Weights of a small CTC audio transcriber.
Model: arch conformer, activation swiglu, width 128.
Training: muon at rate 0.034, 4600 steps, batches of 64.
Data: trained on short made-up English sentences, spoken by a formant synthesiser in many voices, 26041 training examples, 11.3 epochs.
Rows from block 5, named by matrix and row number. Rows with one number belong to one neuron. Each number is 128 + 32 x the weight over its row's rms, rounded and kept within 0 to 255. All counts start at 0. After the name is the row's rms in percent of the matrix's.
# gate: second MLP gate (model.blocks.5.mlp.gate.weight, 512x128), inputs 86-127
# fc1: second MLP up (model.blocks.5.mlp.fc1.weight, 512x128), inputs 86-127
# fc2: second MLP down (model.blocks.5.mlp.fc2.weight, 128x512, transposed), outputs 86-127
gate.245 005 [136 123 151 123 173 154  50  74 172 165 121 125 136  94 167 120 139  85 104  97 130 148 116 116 179 118 132 117 139 126 162  95  90 122 162 171 152 143 171 133 164 164]
fc1.245 005 [ 94 133 151 108  83 120 143 150 154 129 132 176 138 144 113  75 142 111 173 185 109  98 119 141 108 146 143 130 124 121 127 160 178  87 104 110  75 123 129 101  91 174]
fc2.245 005 [ 84 122 141 161  85  97 173 135 182 104 140  83 190 126 109  61  93 125 122 130  63  85  97 122 104 193 141 134 100 202 125 160 131 145  87 127 128 180 168 129 143 125]
gate.246 013 [138 186 166  93 149 105 101  63 168 175 131 150 134 116 125 153 146 101 118 130 146 200 142 186 186  74 153  59 102  96  65 131 101 161 139 107 122  95 146 104 147 159]
fc1.246 014 [135 109 108 129  95 130 189 193 104 104 124  83 117 121 134  99  95 161 141  97 118  48 118  82  79 151 106 203 185 126 179 152 175  63 125 117 133 127 127 163  89 107]
fc2.246 015 [155 125 124  78 126 191 135 124  87 196  80  95 100 116 162 104 137  76 102 163 137 100 122 126 124  67 154 122 129 102 173 136 108 144 140  75 126 101 157  66 121 155]
gate.248 092 [110 166 141 123 124 182 170 124 119 147 134  72 160 126 151 105 111  95 179  63  69  67  98 143 133 125 111 112 106  83 144 101 152 182 179 128 114  98 126 155 118  59]
fc1.248 081 [173 102 139 119 122 122  55 131 112 124 122 149 107 161 136 173 142 121  72 139 217 124 118  87  96 126  72 140 172 128 115 161 134 138 119 104 118 114 109 100  89 191]
fc2.248 062 [145 113 133 140  53 152 152 180 143 165 145 137 172  94 125  93  96 105 176  52 106 121 130  53 110 136 185 134  90 158  71 138 160 117 115 131 128 137 100 147 136  88]
gate.249 067 [ 73 184 116 142 150 116  90 111 118 113  99  91 117 117 112 133 135 142  73 154 178  84 134 100 160 134 170 132  63 102 139 135 108 172  94  84 144 101 111 126 166 175]
fc1.249 053 [ 87 202 106 125 168 122  67 152 110 125 147 120 105 149  92 127 118 120 149 122 138 122 154 107  92 166 122 120  31 120  98 122  69 140 137 123 133 111  93 148 182 118]
fc2.249 044 [145 136 122 192 119 148 113 114 103  99 169 173 101 205  83 165  80  94 126 131 129 152 157 125 120  81 169 126 205 145 128  80 186 124 112 147 128 115 136  73  94 114]
gate.250 012 [114 138 131 112 106 138 157 222 117 128  93 124 134  57 125  67 173 131 109 181 104 163  82 161 101  74 164  83 131 106 114 116 133 135 101 159 209 122 126 180 113 132]
fc1.250 013 [ 93 157 131 176 127 179 114  88 127 115 145  96 129 189 142 175  98 129 136  91 159 124 173  86 149 169  78 151 106 141  85 158  91  99 129 109 126 146 171  74 101 140]
fc2.250 013 [ 94 122  74 117 132  95  65 163 106 149  73 127  76  90  99 125 172 134 180  71 104 131 130 115 125 161  82 122 101 120 138 127 152 129 131 106 185 138 124 185 148 125]
gate.254 008 [121 108 119  60 122 220  97 122 100 175 192 130 143 134 124  72 143  67 154 189 108  77 113 170 151 177 140 112 183  76 130  60 140 163 139 150 116 131  97 102  91 126]
fc1.254 011 [162 161 132 225 105  78 141 134 132  93  90 117 112 129 114 174  90 152 126  75 149 182 126  93 128  97  88 159  66 172 115 190 117 103 149 122 123  95 141 136 162 131]
fc2.254 011 [120 146  80 136 165 139 115 145 130  64 127  77 104 175 154 130 165  78 143 141 190 103  61 163 150  91 173 129 100 132  95 138 105 162 184 126 143 163 141 131 143 109]
gate.255 014 [162 141 110 157  84 104 100 166 120 133 178 135 170 149 105 140 129 127 177 125  67  53 139 115 143 169 147 148 108  89 154 140 109  73  83 114  90 102 132 154 127  99]
fc1.255 018 [109 106 175 116 119 157 151  73 130 126 131 132 113  74 143 125 134 134  70 130 206 187 115 121 118  86  85 137 110 129 124  84 151 144 173 117 169 106 118 109  85 161]
fc2.255 020 [142 152 118 134  88 101 107 103  81 118 135 141 129 137 131 150 192 160 125 114 114  83 138  83 103  85  87 197  36 131 171 108  98 120 208  94 156 156 111 126  96 145]
gate.260 043 [ 89  94 162  94 118 110 150 109  75 156 147  94 181 107 112  88 175 153 126 152 137  99 157 183 176 148 143 158 105 135  87 120 168  85 132 136 144 172 127 180 113 107]
fc1.260 033 [ 86 140 166 186 106 128 200 176 108  95  98 103  96 131 104 208 128 173 146  95  84 139 143 198 181 175 137 114 100 106 169 140 114 112 123  79  90 127  98 108  99 101]
fc2.260 036 [ 76 121  86 140 138  75 158 137 120 106  73 139 145 125 116 101 168 231 156 117 130 143 150 170 157 172 130 100  85  89 149 157  77 115 105 110  93 117  65 142 146 110]
gate.261 119 [192 121 149 122 131 142 144 129  93 138 115 144 183 134 184 172 118  81 177  87 112  56 187  89 116 139  62 164 123  92 139  81 105 175 118 119 154 187 172 156 137 164]
fc1.261 116 [192 164 149 164 119 163 111 142  81 129 123 137 186 128 179 113  84  98 124 113  97  84 199 117 177 149  91 133 104 169 125  71 140 139 116  94 188 145 121 141  78 150]
fc2.261 094 [ 64 159 117 103  72 163 119 165 101 126 111 173 146 145 108 105 127 128 139 126  97 146 117  95 157 157 142  81 111 146 105 173  82 107  68 129 117 152 156 119 114 125]
gate.264 031 [148 114 138 127 116 116 122 122 143  79 101 139 166 134 106  97 104 177 175 181 148 169 130 163 102  92 150 148 144  77 199 192 151 134 128 100 149  63 162 118 135 177]
fc1.264 027 [152 134 148  81  90 113 151 123 113  99  83 157 120 107  86 120 116 156 152 123 138 178 172 146 133  77 172 202 139 151 173 149 130 136 133 100 150  99 161 147 168 154]
fc2.264 026 [135 166 103 128 145 107 177 138 146 110  88 220 166 123 121 184  72 126 125  55 125  72 125 123 127 159 141  99 100 187 104 125 111  93 128 172  75 172 134 137 144 118]
gate.265 022 [ 93 164 125 132 157 174  98 135 103 147 114 121 153  97  65 133 133 109  95 168 161 137  96 147 114 140 180 113 143  98 106 125 195 141 142 173 120 156 152 145 155 152]
fc1.265 023 [ 86 137 132  93 143  87  94 148 178 168 129 102 108 129  75 112  97 151 107 128 159 136 105 130  95 145 129  85 181 130  85  67 107 183 117 142 131 149 205 180  89 179]
fc2.265 020 [ 83 164 115 160 108  96  91 126 133 102 152 151 124 158 122 160 113  91 138 170  86  79 148 136 168  50 190 177  83 138 130 174 145  83  95 180  93 153  54 114 139 121]
gate.266 036 [ 90  99  95  98 114 160 172 170 139  80 120 136  80 179 115 131 173 104 166  73 108  73 118  79 139 149  99 212 156 138 172 118 146 113 170 100 131 208 136 127 158  72]
fc1.266 037 [193 126 140 161 118  67 170 155 118 149 153  98 112 185 194 137 151  96 129 137 161 104 153 145 140 126 111 154  96 126 158 148 137 103  78 107 146  75  79  83 136 124]
fc2.266 034 [121  45 136 139 156  98 106 160 118 107 162 107 101 111 147 155 118 105 118 182 132 122 105 168 137  84 159  93 181 148 163 150 117 165 143 129 110 146 142 187 138  81]
gate.267 007 [ 98 133  96 172 123  71 126 181 133 197 148 120  50 108  94 118 127 152 161  91 170 172 158 128 133  36  79 103 102  64 145 120 148 117 153 101 108 143 150 107 151 132]
fc1.267 007 [ 91  82 120 118 124  64 193 141 141 135 114 155 136  56 156 141 139 162 102 140 106 118 121 133  88 179 106 121 109 166 118 147 139 101 127 155 134 137 102 146 184 142]
fc2.267 008 [115 105 102 145 138 106 111 145 165 139 118 164 140 116 181  93  73 127 168 104  93 156  93 194  85 106 155 140  65 189 126 175  93 124 112 129 190 105 127 112 158 163]
gate.270 106 [ 95 121 109  79 170 116 215 125  97 138 125  92 113 148 151  98 152 130 149 169 156 123 143  62 102  74 132 150 100 143 125 128 148 105 179 160  98 139 132 157 125  38]
fc1.270 056 [108 158  99  83  80 142 195 113 100 151 136 104 124 120 129 121 161 130 135  99 160 114 108  93  99 108 116 161 146  91 115  71 122 138 197 159  83 169 141 153 117 101]
fc2.270 074 [ 48 116 162 154 160 132 129  87 122  92 138 114 142 169 125 156 115 111  38 167 166 113 195 126 120  46 155 144 161 118 207 132 110 129 165  98 132 149 110 125 125 112]
gate.271 009 [153 155 122  60 153  92 112 145 119  90 129  94 125 124 118 169 165 115  56  78 145 191 120  80 108 126  95 124  83 106  94 114 135 149 132  86 135 127 139 144 136 147]
fc1.271 010 [116  97 127  68 158 127  88 131 142  90 149 115 110 119  69 123 142 133  72  70 120 193  76 138 136 135 157 192 115  63 101 166 128 164 118 119 124 115 178 151 132 141]
fc2.271 010 [213 130 109 142  70 111 148 159 105 110 188 194 163 135 159 157  72 128 137 128 133 130 108 116 205  88  95  97  87  76  94 152 145  96 162 110  90 109 117 115  65  93]
gate.272 009 [155 148 103  86 127 108 156 122 146 135 172  65 142 123 154 157 140 114 139 133 141 158  96 128 129 151  90 137 110 140 165  95 110  81 169 120 163  90 141 160 166 118]
fc1.272 010 [161 119  95 114 100 127 164  98 117 108 215 113 123 124 132 160 123 141 124 146 132 157  69 125 123 149 117 146 106 159 144 147  85  89 156 126 183  73 173 177 158  97]
fc2.272 009 [203 111 142 110 115 115  59 176 151 148 144 143 156  90 147 162 110 162 124 143 146 126 112 167 172 102 122 106 147 175 124 130  95 125  49  56 189 114 121 169 117 190]
gate.274 093 [102 139 107 156 126 163 143 131 176 123 140 131  91 102  89 180 116 132 128  88 123  77 161 120 127 138 142 144 145 100 155 117 158 160  87 113 143 138 144 203 176 187]
fc1.274 077 [154 138 132 127 109 115 123  93 109 118 111 125 148 143 209 136  91 158  69 189 102  86  99 182 136 109 114  86 135 119 124 149 126  76 158 124 174 125 129  45  65  90]
fc2.274 081 [126  75 125 156 177  75 139 119 163 149 153 114 118 125  98  87 137 143 132 152 155 103 166 127 113 114 135 155 108 121 119 155 127  15 166 208 126 161 112  81 112 120]
gate.275 123 [148  71 158 137 108 113 111 110 156 133 115 120 161 122  57 130 114 162 144 111 110  32 133 140  91 115 166 184 208 114  97 147 133 168 125 165 157 139 152 150 136 158]
fc1.275 105 [215 127 147  84 121 118 105 152 108 116 153  97  84 121 154 102 119 179 136 174  92 152 146 157 116 128 111 162  74 124 101 108 139 107 122 144  94 106 132 121 137 135]
fc2.275 070 [122 118 168 148 148 125 104 204 123 128 123 149 134 147 141 134 183 104  85 112  91 130 129 178 121 145 114 159 206 111 115  95 152  90 120 124 179 135 166 148 153 184]
gate.277 061 [ 82 140 144 145 155  77  41 168 147 136 162 122 112 172  82 141 125 164 134 112 148  75 163 165 101 131 156  94  91 121 162 115  97 122 166 125  73 163 141 148 200 119]
fc1.277 094 [183  66 110 111 116 122 133 111 170 111 115  95 126 110 140  66 126 117 157  52 108 217 132 146 159 148 141  62 122 134 125 133 171 100 159 136 130 129 115 150  95 140]
fc2.277 051 [155 130 162 170 108 130  98  98 124 156 137 159 147 110  93 102  60 146 167 152 132 127  96 113 130 100 115 221 140 135  97  94  91 134  75 170 124  96 129 124 171  93]
gate.278 033 [123  74 128 121 126  93 175 165  84 199  88 125  70 178 178 144 140 127 118 153 136 111 133  84  85 103 137 171 118 162 124 173  96 117 131 132 124  63 119  89 147 164]
fc1.278 028 [ 54  84 104  68 171  97 141 149 121 127 109 117  57 107 122 130 101 108 110 165 157 122 131 109 128 184 179 158 143 138 163 130 208 123 115 146 115 131 134 157 134 122]
fc2.278 029 [137 125 106 173 115 163 122 119 155  91 151  82 109 103 134  66 104 142  91 116 133 145 118 115 140  44  81 163 147 109  58 156 161 163 156 120 115 151 127 166 121 209]
gate.279 005 [204 118 105 125 101  65 157  96 171 113 130 134 144 104  86 114 105 148 103 135 121 143 153 120 154  84 129 111 151 159 131  83 148 139 140 108 105  70 140 223 143 158]
fc1.279 007 [ 81 186 173 156 155 177  73 143  76 127 130 130 114 176 150 135 150 118 135 118 113  82 107 140  94 138 118 164 118 148 129 164 113 121 128 124 151 159 128  49 102  90]
fc2.279 008 [180  97 101 122 190 107  87 127 100 115 129  47  67  87 129 121 189 168 119 135  96  77 109  72  89 100  65 180 118 109 111 100 125 130 138 144 134  87 134 164 155  86]
gate.280 020 [154 107 116  88 118 182 137  83 159  79 109 119 107 117 146 163  84  98 133 105 108 166 109 119 185 108 164 177 111 189  80 147 140 152 123 152  99 126 146 131  94 189]
fc1.280 020 [121 138 137 156 141  60 152 127  71 143 140 152 136 107 152 106 142 144 115 139 144  84  88 103 106 139  83 106 164  68 148  94 131 111 123 101 194 127  68 125 171  47]
fc2.280 020 [140  90 131 110  93  79 141 122 138  78 115 129 210 180 141 109  62 135 152 143  98  99  56 121  84  70 119 120 141 179 140 151 132 114 184 137 163 144 115  92 115 221]
gate.281 014 [128 131 113  49 140  77 103 120 108 118 128 188 102 166 202  64 221 127 117 166 170 142 101  89 130 144  85  90 149 111  90 100 134  76 108 140  99  96  93 199 144 147]
fc1.281 017 [122 139 117  30 157 127 110 125 126 135  71 208 116 150 165  60 202 120 103 147 171 128  78  66 140 150 117 129 176  82 133  72 144 165 115 159  93 125 110 189  96 127]
fc2.281 016 [164 160 122 120 137 121 120 167 119 116 110  96 129 117 184 115 138 182 175 182 114 152  98 118 181 157  94 121  65  83 114 138 189  25 158 146 114  95 102 153 137 161]
gate.282 181 [153 122 146 120 157 135 158 202 158 106 119 177 168  64 134 119 123 109  83 162 108 111 119 130 135  92 161 131 133 139 147 125 110 105 183 100 110 154 172 116 117 132]
fc1.282 208 [135 130 136 145 147 151 162 179 131 139 149 129 128  40 154 135 115 116  74 126 100 140 160 160 115 122 166  81 106 147  80 117 114  99 150 104  56 121 120 132 125 143]
fc2.282 163 [102 140 123 107 110 149 121  54  80  78 138 125 141 106  88 182 180 123 136 182 164 158 186 142 164 111  93 154 136 134 141  72 158  79 114 162 142 133 108 118  98 188]
gate.283 013 [128 140  87  87 134 207 109  81 152 185 132  81 145 153 118 112  91 139 133 153 158  76  88 131 132 109 121 177 131 119 178 121 149  79 106  97 107 185 119 104 119  79]
fc1.283 015 [162 150 148 126 114  92 114 107 125 109 163 169 156  57 118 121 123 125  91 134 115 186 176 108  99 147 118 106 125 138  93 109  96 163 134 148 180 139 153 150 118 191]
fc2.283 014 [129 117  91  93  47 117 104 160 119 126 113 113 123 136 141 166 128 139 162 109 133 150 148 137 123 125  67 115 114 100 131 131 146 135 143 149 142 144 146 129 137 112]
gate.284 015 [130 152 101  82 114  84 112 115 141 141 115 158 127 110 164 163 103 119 165 135 135  92 138  83 100  75 122 102 174 124 142 127 165 122 169 149 157 112 130 141 181 127]
fc1.284 018 [146 129  81  19 137  99 112 147 125 119 102 173  82  94 150 136 153 159 155 154 157 109 113  97 106 101 106  68 170 140 175  80 169 135 143 154 151 119 151 136 133 115]
fc2.284 018 [126 141 147 171 102 104 149 143 123 154 101 124  74 173 105 179 134 179 135 109  89 132  97  63  51 142 160 161 116 101 135 144  92 129 138 184 122 157 153 223 136 119]
gate.285 117 [179  79 119  61 122  59 173 132 129 150 181 127 135 188 113  75 119 141 152 104  92 112  98 150 174  71  98 128 123 136  72 110 155 110 134  83 130 184 107  61 134  79]
fc1.285 119 [131 111  94  99 146 121 151 116 154 138 175 161 139 158 110  46 103 130 139  88 117 132 121 148 185  73 136 108 138 149  74 107 158 132 136  85 135 174 112  80 124  84]
fc2.285 115 [139 178 100 145 164 176 112 155 155 195 140 128  93 131 158 112 116 149 151  64 113  92 121 118 163 111  84 201 158  94 137  95 166 113 105 157 103  89 179  87 172 117]
gate.286 634 [112 213  94 179 152 148  97 114 155 129 108 139  75 155 124 138 113 143 120 110 101 181 130 187 115 125 122  82 131 160 109 126 127 102 127 123 115 116 127 136 136 140]
fc1.286 623 [130  47 160  81 108 134 148 144  97 126 157 114 167  86 134 122 134 110 142 138 158  60 125  62 144 132 137 164 116 101 162 132 139 147 146 142 143 140 130 125 116 128]
fc2.286 657 [151  92 137 115 131 130 158 158 128 161 139 130 166  64 146 149 170 122 133 123 147  55 109  54 138 135 174 162 142 129 139 134 130 201 116 119 113 137 122 131 140 111]
gate.287 016 [129 109 144 156  83 128 146  83 147 166 118 101 161 143 121 149 150 168 110 112 201 117 112 118 157 172 167  95 131 128 157  97 200 232 115 152 115  95 145 134 108 112]
fc1.287 015 [142 127  86  83 136 129 119 128 118 146 150 161 122 124  95 115  79 147 146 122 168 109 121 190 134  96 130 115 132 183 130 147  76  58 127 163  92 110 108 139 101 127]
fc2.287 016 [108  78 118 153 134  95 117 108 144 157 106 124 115 138 118 129 106  77 208 161 120 129  63 122  78 170 117 108  81 181 158 167  91 101  78 154 145 106 126 110 175 127]
gate.288 063 [127 157 133 112 148  98 140  95 164 130 128 131 147  39 156  96 107 115 132 105  94 114  99  84 133  77  64 162 129  92  82 129 143 119 226 198  88 132 181 150 148 114]
fc1.288 064 [127 135 139 111 140 127 111  80 138 131  98 146 138  54 135 105 104 105 158 104 125 121 125  85 123  70  95 139 170  58  89 125 124 104 227 212 116 143 175 149 194 113]
fc2.288 050 [ 93 100 172 170 167 126 131 179  84  73 124 171 145 119 122 121  86  95 141 152 145 156 136 134 105 126 164 196 145 128 194 129 210 122 107 143 105  70  99 174 163 163]
gate.289 148 [127 158  78 130 142 106 105 208 116 106 190 202 135 117  94 161  86 148 112 150 146  83  92 140 130 105 151 184 145 173  90 146 104 145  45 156  93  93  78 111 152 180]
fc1.289 125 [173  81  91 136 109  86 140 128 150 132 168 226 115 151 117 120 150 103 102 117 149 131  96 135  56  82 109 191 170 157 107 129 129  97  88 170 118 144  69 141 155 205]
fc2.289 087 [167  96 119 150 167 118 191 251  90 103 143 149 122  71 105 105 141 152 166 133  91 121 157  93 149 122 176 151  68 128 143  75 141 104 125  86 110 108 120 150 109 138]
gate.291 039 [120 125 123 116 103 123  63 184 141 141 137 149 168 138  97 122 140 175 146 157  96  80 170  57  65 159 150 131  84 131 114 138  75 127 130 128 174 131 132 115 109 102]
fc1.291 036 [139 123 134  68 135  59 108 113 161 143 144 132 157  50 154 133 130 129 167 158 122  74  92  43 142 122 154 130 141 191 107 150 139  99 101 100 191 129 104 156 144  84]
fc2.291 047 [164 166 187 111 133 125 105  95 115  84 114 199 108 152 102 104  94 159 130 161  83 101  98 111 118 114 121 148 166 147  83 112 119 123 110 176 127 143 111 159 129  89]
gate.292 063 [127  93 139 152 135 118 207 136 172 139  92 183 122  98 157 136  82 115 156 101 142 105 173  78 176  86 118 137 161 154 151 132 104 150 115 174 115 161 159 114 164  94]
fc1.292 069 [112 122 116 154 158 115 129  94  98 112 143 120 150 101 111 131 131 123  76 137 159  88 117 124 132  87 142 171  98 177 146 119 182 147 161 130  87 102  93 111 128 108]
fc2.292 057 [128  66 103 170 161 149 135 153 155 105 110 143 115 129 187  74 164 108 127 133 155 108 147 125  86 167 150 103 177 152 153  95 130 204 149 119 140 143 107 100 157  82]
gate.294 023 [130 108 159 120 157 115 136  79  92 167 133 179  92 133  95 105 172 113 126 153 167 237 183  83  88 128 161 191 149 141 124 181 151  81 128 174  90 145 134 104  94 147]
fc1.294 020 [112 123 121 127 132 108  96 116  67 183 126 157  97 116 102 102 141 141 107 161 178 195 154  77 103  89 157 171 156 112 130 163 112 110 140 159  61 144 149  55 116 181]
fc2.294 021 [106 133 167 111 140 158 115  74 114 122 123 173  73 177 113 131 116 124 101 158 125 154 143 168  91 117  71  95 112 160 106 122 108 213 159 139 119 116 132 157 156 161]
gate.295 009 [145 101 148 132  86 153 103 195 111 103 150 171 135  95  78 111 146 100 116 152 141 106 152 120 132  91  74  88 141 104  95 141  89 168 134 128 119 151 113 127 156 128]
fc1.295 008 [118 114 131 134 134  86 119  36 194 141 132 111 101 157 186 159 138 194 183  81 138 140 145 116 115 177 137 184 144 148 175 103 166  84 146 122 157 109 189  93 109 120]
fc2.295 010 [157  97 129  96  87 134 116 151 200 112 146 132 223 102 130 120 123 134 121 100 142 127  96  96 131 105 192  73  98  93 162  92 128 126 150 149 100 156 154 132 117 153]
gate.296 008 [126  60 152 137 129  84 111 121 156 172 104 100 189 115 179  89 130 126 140 129 161 147 123 140 148 149 158 154 112 151  58  74 158 122 164  87 141  89 135 110 138 161]
fc1.296 010 [101 103 126 124 126  55 131 131 162 158 114 137 159  77 111  98 178 162 118 156 168 118 101 112 138 130 158 111 144 142  88 126 212 126 160 119 203  93 138 143 143 168]
fc2.296 011 [ 89 130  80 137 170 113 130  80 128 126 142 125 101 151  58  89 155  75 164  88 134 152 134 103 106  89 132 139 169 105 109  83 115 114 121  56 151  93 134 124 204 141]
gate.297 006 [147  93 128 109 103 179 152 135 154 149 142  66 132 203 100 119 159 152  85 144  97 153 151 102 147 120 147  96 105 164 102 108  97 128 122 149 136 153  70  86 121  72]
fc1.297 008 [119 125 125 114 126 154 118 140 145 147 104  71 113 200 128 109 163 134  86 127  84 110 164 142 114 103 171  67 102 182  92 104 103 114 136 165 127 107 116  91 112  63]
fc2.297 008 [152 114 135 148  95 150 138 123 134 155 126 125 152 144 154 123 138 111  84 130 135 118 108  74  97 116 153 181  99 135 129  98  94  74 136 127 166 148  94 109 184  90]
gate.298 032 [ 80 148 144 144 157 114 117 129 110 124 102  81 137 120 133  97 157 153  90 162 224  83 158  96 184 121 144 109 103  78 171 147 127 159 146 126 163 133 150 124  88 104]
fc1.298 030 [ 67 144 144 157 150 143 121 123 102 136 100 106 118 110 132 114 155 149  80 164 210  62 164 109 166 110 139 103  93 108 177 156 132 158 122 137 168 139 158 121  74  97]
fc2.298 023 [143 167 103 134 138  93 125  58 151  99 118 182 154 144  89 158 134 107 103 139 163 143 110  82 119 134 129 123 116 145  69 100 152  57 103  84 152 136 175 110 113 164]
gate.299 132 [142 123 181  92 145 111 126  55 109 136 104 103  96 194 142  94  72 122 165 134 100 170  83 118  55 141 105 127 130  69 145 142 137 139 161 104  91 105  94 120  78 113]
fc1.299 130 [110  85 119 103 132 129 128 114 147 162 142 193 141  59  91 130 117 129 112 123  82 185 135 136  92 126 133 147 205  91 106 111 142  35 119 159 145 124 179 124 163 151]
fc2.299 078 [173 153 146  62 146 102 156 115 111 128  99 148 138 129  86 122 188 130 106 104 155 118  76 111  82 165 118  86 132 219 128 131 118  48 178 127 122 126 115  70 102 168]
gate.300 006 [ 91 142 136 147 151  94 106 118 123  86 163 135 222 148 170 217 138  77 115 107  57 138 127 145 163 145 199 162 117 136 126  99 193 111 146  70  78 103 181 137 154 191]
fc1.300 007 [122 166  74 143 119  34 155 115 128 129 170 113 163 125  84 145 158 213  82  89  88  97  87 136 105 112 132 156 151 111 130 120 118 125 116 127 127  97 117 176 150  75]
fc2.300 006 [ 91 122 102  67 101  45 125 136 132 120 160 160 221 139  94 174 110 126  73 123 118  82  71 184 119 118 112 121 167 164 177 109 178 111 122 119  96 134 127 107 108 217]
gate.302 007 [133  59 110 106 183 106 129 160 163 139 139  98 116 165 154  87 162 137 128 151 135 128 104  50 111 133 139 180 139  96 106 148 145 120 115 107 157 113 134 146  84 158]
fc1.302 007 [ 98 138 140 110 112 103 151 140 116 109 147 140  80 111 152 107 171 129 125 186 137 120  97 124 126 155 184  92 148 130 143 127 105 134 106 164  92 154 106 114 103 181]
fc2.302 007 [102 129 113 112  66 137 157 131  75 120 157 127 130  65 153 145 136 123 121  97 165 140  85 141 135 137 175 169  72 160 108 149 102 176  98 191 141 140 106 140 148 118]
gate.303 017 [191  82 113 168  91 163  88 175 134 119 104 115 175 120 154  77 147 120 142 173 140 105  91 160 138  87 112 130  89 158 150  86 128  83  82 119  98 170 101 115 119 127]
fc1.303 019 [176 117 137 133  98 155  83 155 140 132  65 111 183  88 176  96 132 121 144 182 106 130 112 115 126  88  96 118  84 135 143  87 121 115  63 151 141 168  89 131 146 116]
fc2.303 018 [104  98 174 117 136 169 164 121 157 137 126 102 145 178 141 127 119 171 143 124 138  72  68 203 146 108 142 120 144  92  43 113 123  79 116 167  99 151 116 127 110 171]
gate.304 032 [118 179 192 137 130 124 141 146  67 124 159 133 152 138 117  95 102 142  91 116 112 152 128 121 122 179 234  91 171 141 177 169 214 183 116 181 118 106 103 185 124 115]
fc1.304 031 [121  88  98  85 125 142 195 116 161 108 142 174  43 188 189 111 139 116 147 151  96 100 119 101 116 111  93 164 101 140  95 144  74  80 142  98 155 128 105 127 111 140]
fc2.304 026 [103 132 119 125 109  95 163 138 159 198 134 226 127 118 121 103 145 145 112  80 132 150 104 152 136 110 193 154 121 115 179 134  79 170  82 130 143 187 102 138 132 168]
gate.309 132 [171 184 119 105 176 130 146 158 115 176 137  94 133  77 141 125 149 130 110 132 179 162 141  81 139 153 154  94 130 130 174 166  19 160 132 162  64 136 137  84  76 129]
fc1.309 120 [132 136 101  79 219 109 125 182 114 179 139  87 145 125 149 135 156 162 103 117 209  86 132 144 115 154 149  76 157 147 168 123  68 126 111 156  52 131 129  94  93 146]
fc2.309 132 [108 146 158 182 113 197 135 141 112 107 124  96 103 119 133 114 151 158  99 126  83  68 115 229 146 106 118 165  79 109 163 153  89 180 134  87 186  98 160 157 146 123]
gate.310 007 [103 103 175 133 134  84 150 115 168  98 108 121  89  76 111 161 117 129 105 165 110 122 164 133 160 102 127 146 115 151 126 114 129  59 152 149 125 170 109 126 147  86]
fc1.310 008 [114 106 174 156 106  85 148 126 186 143  95 122  84 109 138 157 134 116 104 140 120 103 194 128 143 112 123 130 127 166 160  77 119  67 125 154 108 127  81 112 144 118]
fc2.310 008 [ 81 164  98 145 131 162 136 116 135 157 132  31 128 133 153 131  72 127  79 104 143 114 191 107 126 120 108 115 108 135  92 135 123 154  95 100 150 115  97 148 103 144]
gate.311 012 [132 144 118  90 121 152 131 168  98 147 107 106 120 117  97 111  82 169 119 105 102 159 123 116 122 165 124 147  94 119 144 166 101  23 103 152 114 103 124 105 100 122]
fc1.311 010 [136  89 156 115  37  84  86 122 145 102 153  79 133 172  56 179 118 127 126 104  98  95 119 150 132 167 129 190 121 132 166  50 143  94 129  82 145 116 106  98  98 137]
fc2.311 010 [222  72 173 119  37 103 127 130  99  97 139 113 138 138  96 125 211 134  70  68 136 160 116 111 151 189 101 125 157  88 164 134 158  92 165  82  81 145 134  99 103 156]
gate.312 072 [124 129 195 135 154  98 168  75 170 101 161 113 169  83 108 177 166 202 123 151 100 166  99  92 115 190  52 106 147 142 202 127 141 137 151 151 111 171 155 121 119 118]
fc1.312 045 [136  90 151 126 147 184 159 105 164 141 134 139 136 158 124  96 125 150 131 135 183 179 168 176  86  99 123  90 129 140 118 131 189 156 154 120  88 128 108 114 166 124]
fc2.312 065 [136 139 172 122 135 113 141 120 137  95 115  77 147 113 164  77 113 133 122  22 176 114 133  75 100 117 180 110 179 102 150 179 154 182  99 160 118 105 125 156 148 136]
gate.315 022 [ 56 122 122 135  96 146 107  65 150 134 178  96 114 163 133 147 132 141 165 160 123  73 124 127 113 175  79 176 170 130 176 130  55 159 156 156 102 153 175  83 139 153]
fc1.315 022 [182 137 127 124  83 112 167 189 142 132  97 109 110  84  92 100  81 132 136  72 113 203 208 160 153 132  97 105  71 118 115 135 140  76 123 162 139  80  75 183 133  96]
fc2.315 022 [106 108 117  99 127 125  99  95 146 141 135  96 150 163 147 129 153  78 101 146 134  93  85 136 102 125 140 150 207 150 173 103 121 140 153  86 107 152 148  79 126 103]
gate.316 028 [123 124 146 135 123 158 106 165 106  75 122  71 121 141 122 107 123 145 136 147 125 114 102  66 121 144 120 181  85 129 159  77 152 124 135  88 144 167 151 130  95 159]
fc1.316 028 [128 119 105 109 148 118 147  76 172 129 159 170 127 132 111 203  86 149 154 131 139 109 156 177  89 123 175  88 180 162  68 128 123 123  92 134 147  72 116 180 179 111]
fc2.316 030 [ 62 114 100  71 142  74  91 117 149 134  93 163  62 135 102 137  99 117 187  98 131 126 110  93 102 152  99 134 104 163 105  97 158 181 111 176 136 134 100 137 147  46]
gate.317 009 [ 38 105 152  95 176  84 114  68  98 151 157 147 111 128  66 113 146 132 126 186 201  70  67 155 129  96 131 130  83 101 151 120 108 130 132 143  95 132  95 159  70 161]
fc1.317 011 [170 128 169 168 113 131 132 187 161 112 130  63 113 160 157 171 112 130  80  76  72 161 166 104  89 195 115 151 179 144  98 116 131 113 106 128 129 136 132 106 123  83]
fc2.317 012 [103 135 148 120 150 106 138 127  79 148 109 112 194  91 116 140 168 128 117 103  64 157 145  99 114 141 156 119 136 129  76  93 174 144 114  69  71 158 177 130 120 120]
gate.319 094 [ 92 102 166 126 147 174 159 165 161  94 123 117 180 122 135 103  88 170 180  46 112  90 105 105 117  88  92  88 132 124 131 143  83  88 122 162  74 145 134 116  89 138]
fc1.319 084 [100 145 159 168 156 129 173 148 162  85 136  96 157 103 124 101  89 156 185  84 166 133 116 111 183 134 129  94 203 158 117 117 122  71  86 137  89 120 147 110  58 180]
fc2.319 086 [156 167  87 153 138 110 123 151 139  96 149 155  89 167 142 129 151 111  78 125 140 111 164  71 145 121  94 175 176 173 147 117 130 151 109 124  81 177  91 105 160 100]